config.yaml
train_examples: 145000
cond_dim: 256
logit_normal_time: false
norm: "layernorm"
head_dim: 64
fused_qkv: true
qk_norm: false
moe_every: 2
slots_per_expert: 2
patch_size: [4, 4]
eps: 1e-08
max_grad_norm: 1.0
Rows from block 2 of a small image flow-matching model, named by matrix and row number. Rows with one number belong to one neuron. Each number is 500 + 50 x the weight over its row's rms, rounded and kept within 0 to 999. All counts start at 0. Numbers have three digits each.
After each neuron's rows are labels from the 100 images, of 14976 (inputs lightly noised), where the neuron reaches its largest size: "patch colour" is the nearest of a few named colours to the mean colour under the peak. Only what is clearly more common there than usual is listed. The data: patchworks of several textures.
# gate: MLP gate (model.blocks.2.mlp.gate.weight, 384x128), inputs 0-63
# fc1: MLP up (model.blocks.2.mlp.fc1.weight, 384x128), inputs 0-63
# fc2: MLP down (model.blocks.2.mlp.fc2.weight, 128x384, transposed), outputs 0-63

gate.0:484509507491554503462611482484429465482453472515466534511546564489473525450604506471439465458516494485571532415459462465526547562504494472465452505593559444563505510421458490402436463500482454
fc1.0:500501503510439571499568524573456451514506589482505490464496503564530500505460480543495457616497493533511503512512523487582497481491541502438466477451542538522481571510528542466410552429508403
fc2.0:475488567414629535513493452436517593522473628471401470578477453445524550516504487481489460436484511535512568493573496462518435612520512563476515565477463456441527465521466488520425560411475505
patch colour: brown

gate.303:520507470480587400498498490552477537418449488477554422458497540486481418488570496510494484434490492437600563494527431486449460566494541455404549509488587508386464499537414486587516472429533533
fc1.303:499510448525484587576457464546550492510529484505383564443489453366575519503347473498538434510521450544532425520496453532558464440492520461509430497438409490528495496559538517510464563523517507
fc2.303:523419498492523457595496430481515550389557489546391510509529454536496563537499446523534452479504499491463519521525466513543519489476503480463550499460478574557450624558540460527536530461514472
patch colour: black; blue

gate.52:517486379497500465497560534532447528495460502498511481347492464479467412560544489491495411484506511446525531521550429549443521510471491461544595557512500505484477475484464510465514559575598404
fc1.52:492485522474495529495541413469513585446543408546526553420494547531532439444490397452499551493556498480545453512515497499521423444632550445448474431525498499576447495387527489518452462481534603
fc2.52:489440556541409616511493538487496537493494533546531531482542453555499484458564411500606578400507474516618543463528487524544520527353384554418478497446544410515497453459473605502510432553470546
patch colour: blue

gate.167:509512487557497523480535436653455521496535430466545509391472454660534460478459496492466536524453509490534485519569477537481465417534482395458531600482523537531470573463562468437482546506506527
fc1.167:479414564541514487564469526390513466484498584488468551594430534356431545485548512554509447465498460536524598432427444473444514561469544539445409436530445519571480531599468575530503449472467442
fc2.167:527498498517552432524500492439535509489482517548522369386499556462502486551532458443537546538583508506522449511542525499573530462489443497575503499494591535350564420484467411456517467488595482
patch colour: grey

gate.349:511526569511488564439474461462406399428489450475553463585520519363492530426503546534467502456535589475549411417509422508553465446407587448456456542443520412458557471604509339501449503407496517
fc1.349:519510556500484603443487545495437443473490424487531454584461489434460497462454579556481504436540550455546439475509404470546558492454589422469408505366531498494529457550519481505471550499506559
fc2.349:544494503476598540522525497455482561541509567505519514490529411501560518441510508464415517670494497504481522541439450509464529544448532583554441545523459490516591670462524461468409456465471489
patch colour: brown

gate.257:507521511391585433493522447581537592469486465581377448444522555535530520525424463408509503550519527435557456555444579410501443517474494491566485524544519485475454505496401438399452422495595531
fc1.257:542459545444556505506400565402470462478525512563500474567470452558394539459457519356518516492386495498563399515492547537430509498523398507487464473512530488498585483420403423482377451587539530
fc2.257:504520505578481470511546440442496480469536475521639568567499429495478526461540488506492548516493506565395524593578409526518504428437523442469553452456469491476434531472593507540478516462530530
patch colour: pink

gate.253:503434525475589560466523452541509437521452464466562437420342439499472391416463520535615485497487481499498523497560576445440447522543486563461438496467551453498466511447474544592479494479524484
fc1.253:445527473571465440620460559485498519550540535501391488594584479519495498529442520419451537531501485522571523425483467463455587501508596482569494602509480502479452410566497475432444457447533474
fc2.253:563496511466488454410584459497546445513503476431605512397405505482510484408474440467503525488467543463465531571504468550502555531518393499484513551505626499557517549562492484494477468497415564
patch colour: grey

gate.351:511463543517404505499533436500469418476481538506413448542528411474501408532520532472458414504517491491470449418538489598608549377397530431481452530532470575538405545554512425560547550457530559
fc1.351:445530502452446556458513494471499446438595465557424454521545458508470511427468486444413562505578443530489445434474532648566524409499423464513390438499501489449523504537468510572544408439444512
fc2.351:558548463545405532444473435504508437466494485461375510404508386543550422621557483467468432509434485428502520444499432484550434467484468466465496505467402531551590511511515431479457482407550469
patch colour: black; blue

gate.352:470535533505440523554561428489523496474488486374492468429527580526503495514531512529464539518460529550549496521477483508448499491469586496503547536530447491524576476545470516600572452506423572
fc1.352:560539534426584532474502539496459498487611447468456543569605560444591556506485462571563513489546466576500462597606525476517486485446553506466473522490549482540532508536478409426456452480516444
fc2.352:478477591576473499554587483393517502469584485418505598452517554498571517566501477550482473490451541548516454515456466563462456492516561516565499422465526523670456519509487488570557448454499521
patch colour: black

gate.201:480478494560428493512490638468496465481469463446552473434451431516483424437629511552554464610540543482468570504516536500512594491517538522468571501457468430400471426476451587495493542501493505
fc1.201:382594456493474440527548474481535517470467522451455555434474437447499375459494528520474427596465482458492434597516541450479451508517534514436494490417493475497517518461455576552510401435567540
fc2.201:509504572403462543496435583549550470549505502549526526479587522634541405472478515465649542400504498580487531574423526508519492588556477557508559399522542524408508452486477443423434477447526481
patch colour: pink; yellow

gate.221:497487550484569548493512477485445454464482534539494481437535514558411477465543487438491553479474543473562453550483527590468491428454511584580639591496451595483469494476498555481539481486475525
fc1.221:493451576505537445520483498457606543522505473509544424522511386564487586513510560518486435549539482544460534485440492402508443460594488487503499481497491454410479533428558551454514443567518483
fc2.221:494427520453515481518496530472460410453545562547423555503453542458422462539367414408468546520460439436562433525494465567441527429511588593538516581477409502587463494570525551476548550536541506
patch colour: grey

gate.30:501551465470588498484531500453547544447492562437412509441421476479564605371529591431502449466453526485518451507568542511475483584509517425478511514543478575464590450523501540557532477569524538
fc1.30:480530475566549528453450483467578500422486571415428550440524534572614535379504465520553440489477511560477476436542561495379461574463481509554563544502444468489579458478559568548458462489604539
fc2.30:485482534428611522484532524578507472446405467540487502525522534528382503599483519510422448523587517530523579504471446561584506463530475532514363455499593458509473482392450440433510482531408550
patch colour: brown

gate.318:513432554487533465475516441512427466478555482528544501506520542499476387617436473520525453510486472495561483414581545378483574469483521568464568430422447527481443594505508470616429484551505566
fc1.318:489506474518464570543477525497587421558427422444449521425469470507459532505547455498453498496583536513460520561480449508561376544580460502531443545540562485504492385516479547350563416537514407
fc2.318:515529471514428517435512428465399524482528562569540482576535463337528437503483530523619510523436497485483506427516480440423593479423548497452567485476520508522496616428556573679458555410568466
patch colour: brown

gate.298:502488475492536557519495538461596474490439497505428526477582542452450548574575511556610384526497483507482470546650457524523516530534496514443406507556495442581427443520599479433506479475492479
fc1.298:523453582530527461450532452470459563475538453500550505542449448576534421464407433541394613518623523471495518446458513488505617541529484473540503514450495537454569559496417446567463526521572617
fc2.298:543480437434421556540467491569545489444471541548482433548545479425489544507619528438507464573391450474499463550602475475553427465483503465464466476523584479556496396462516523500531559416520431
patch colour: red

gate.127:502543376444563462418505518513538441498429455480549494555541497450460493547379534466578391552398494469473532487546450450522489517481475401551498490450560552509512450547444419477472484491424417
fc1.127:460513530478510555515435424545447564500539607446467543449549547436395578451482445498406536583581471534531469494492464585520537560500528466522487525491454480534447484414586522479488565486456543
fc2.127:492483449544489451559433451449614585494481445433551588513528461499454468501467414547596523459474465490594426524533526496447523471388440487596477466572507460475422422481440479587470466482598479
patch colour: grey

gate.240:452530522530537511571513441537513477484533532559504438407536467464449430581634523554423500494507486612423584474598418371613521459454520560489502553445545533464636532492492509455522508518519498
fc1.240:524536439434483556513461513424467488441482437421521597448491489476484520488413435509548478548490514379538442505424627604530438536533527397533483436566485522392424513457516521489520421478494491
fc2.240:544517484483483507409586522629518487569556523520484429608375479576529377462562565513486482480495471527474534517496481460470456451437495522418518613499533500509488441530462475515505419438550569
patch colour: brown

gate.264:476569523464492434504500487545508509506457546530403562472556615517439436490506645523472497504509469497485406478531507553561499506395464451476491467587506535468525484574516442559437566464536531
fc1.264:600607451535431575471493522510645396516447526504491508496440542507486461477468558540486507596528390508537436401511430466516450558441502507467443455469498522511570492539471476535522407451413503
fc2.264:465535589487414476469547570498546473475491542453466556458491529502461518435510532521429535448514557493493547489596447429460484487457491493444518379458526439468584539509465458526442434457481483
patch colour: pink

gate.219:479584459533491501567543350413494462488488498497544436564514553592434554548618554533523617547427547479577475479497506483479484486475492473474530454513475521549558516519437540563509621495519581
fc1.219:456455545523472550423483472527554438547430527526527548471561405505437522467511468533465461499463549516535422525454512539567550435511509555528595498543545445446470496531360589515422535523555534
fc2.219:464454500514427553544433530582508420453489504462569436488494631479511555431363512572454384511567438547466473626466520534454509578434489582453475566389440493516493521513441496533547463614501459
patch colour: blue

gate.203:470458572472586500445513514587532500507476479496468415483462549539526428531517497536495523470573483575519515454524477527442492489485434611445531478553520440524550553492590589513458492429574538
fc1.203:535506382509437484568442485443393465507516514529538561531546500425463488480542544470492495499426477433471475513468564491516508520516476409454536571484465510543431408457452415486607542509494425
fc2.203:558530512483554581360575535534478416496592478468562457548400423524570463533581482509586552425503511548492525545496477486456396473474494568474522544494592476457486587493514525540460492451580532
patch colour: brown

gate.208:832736549510485468471494494454480489516532496491507505477476502490453490479506458514491462492467301590621640553524535504520483537511537499478506499477504503512526448503464432512483515477472539
fc1.208:714623593572526551576469531488466493454449503564522473452547561533408428425523466510471472469508419490444488530496439559537491447540506473569554597509421541481477500489452522481480576578517589
fc2.208:767525518469446386514505455424487535472450464530411417498502498543565549562451494456535498467599459565593567561491536540502540501504481471487496510540502420506486568477517572494492477438558463
patch colour: grey

gate.109:498432506579484443614436526414491508539578512478439511430501553510531533534523653547434419568453500498512515542495518491486531565596477474446607444459574558400582442433454483538442415510460502
fc1.109:476513604434568541456443462560541537584500506531500501475536461445402423486471463514517552481549508591464527425580510444556519450471511598525369508425488466578481559564550505431612553482484554
fc2.109:548550428461446534436495508522466507370524548511565481642436490544526523576549536471463537517528515509464527484403477563411495403488510512480625489572518504473502440555443422585491505472539486
patch colour: red

gate.83:485481470484490594515457573470453464482522594571511505508462471496506448484492505431553557501451469555540509417556502459527507450567397522520404564505476475518507518527474458542563430573502547
fc1.83:523476472529491557576524461469397462400502556474548580505529560444560552523583514515494506549479490442555545504441495517497543546421447583417655488604499503544424434505468464491447503511523542
fc2.83:457492512454523540475537562535527484491608545549587515525540522482426490475502456417498428504535451564548414542578500501525498621533414424477490412486444494467618509493385606525573545473520548
patch colour: red; black

gate.287:488477548423570498527444542526494492548515472487519486485378568487487428484573443520412534575521512490545490514445465473553500400471458445520464505485556590508534485438375482507522586497409504
fc1.287:493464538453472516528536520483549603492525521445491538498539485458522518561511563548554384418401471503497519528503501525442618580409491521541530517489521468500479533540396514473562377503554467
fc2.287:521511433506612458408393493564420401488519532551600466544438527493553519525495515460461582572517536476501521487506437471586419472516514544469474554476503482360577518532569536486570595560449602
patch colour: brown

gate.342:520463372537435532421503435442562425472484477496469470570463467495448526401483440568500536487545484499544536415534490471511513491424555473493427489449608539584536447573565455515531524471440473
fc1.342:419442441476487461519544440558499495476523503505521526451448551539515430522548503526493480554448509498604537411471513431416495480617546571572357562489534559502491507476451548515644519449486582
fc2.342:510539479509456496538451561519477532514420474517612474515565597481440448511491469485489495488442571480540438560545552450445502561479536502563458547481430571606488628468501562441460479474536415
patch colour: black

gate.314:505505412564543517543468457437540451462538434474493544497510510559577423526574563371414527532517489490528503480538548558491468511561476437529471570516497512464438427521572501391542474432519532
fc1.314:508505451529450457485478576440565440480457564483363469562417519445510492505535505431497485520478495498518536394452503669425517473504527496502477541522555583440521474560498488382486480497479546
fc2.314:490464495480568503445526516476440539561578565468502529529579425588483478503402530595469482491469466493533476586474500532558446418474490445540534459478510432471502458427517595533556542497506470
patch colour: grey

gate.125:470433522469481454476435479536409509448505517553543503489527559502511551516569508435565403394466528431583542411467448481563487452492478437549510521470524483531431500506468503515585482392563550
fc1.125:512487460504498491592492437530464456508463543433641347509512513563424451497596515460452463471475449465445514521528489465434560499510449615462579472475526494473515535458504583408446534479415601
fc2.125:492487447502542489475519513454504471582466470448531448411464480429480420492469461448471530561529467535397490614513566434414645530537489514420543465463448508488496502502508579459432528672515528
patch colour: red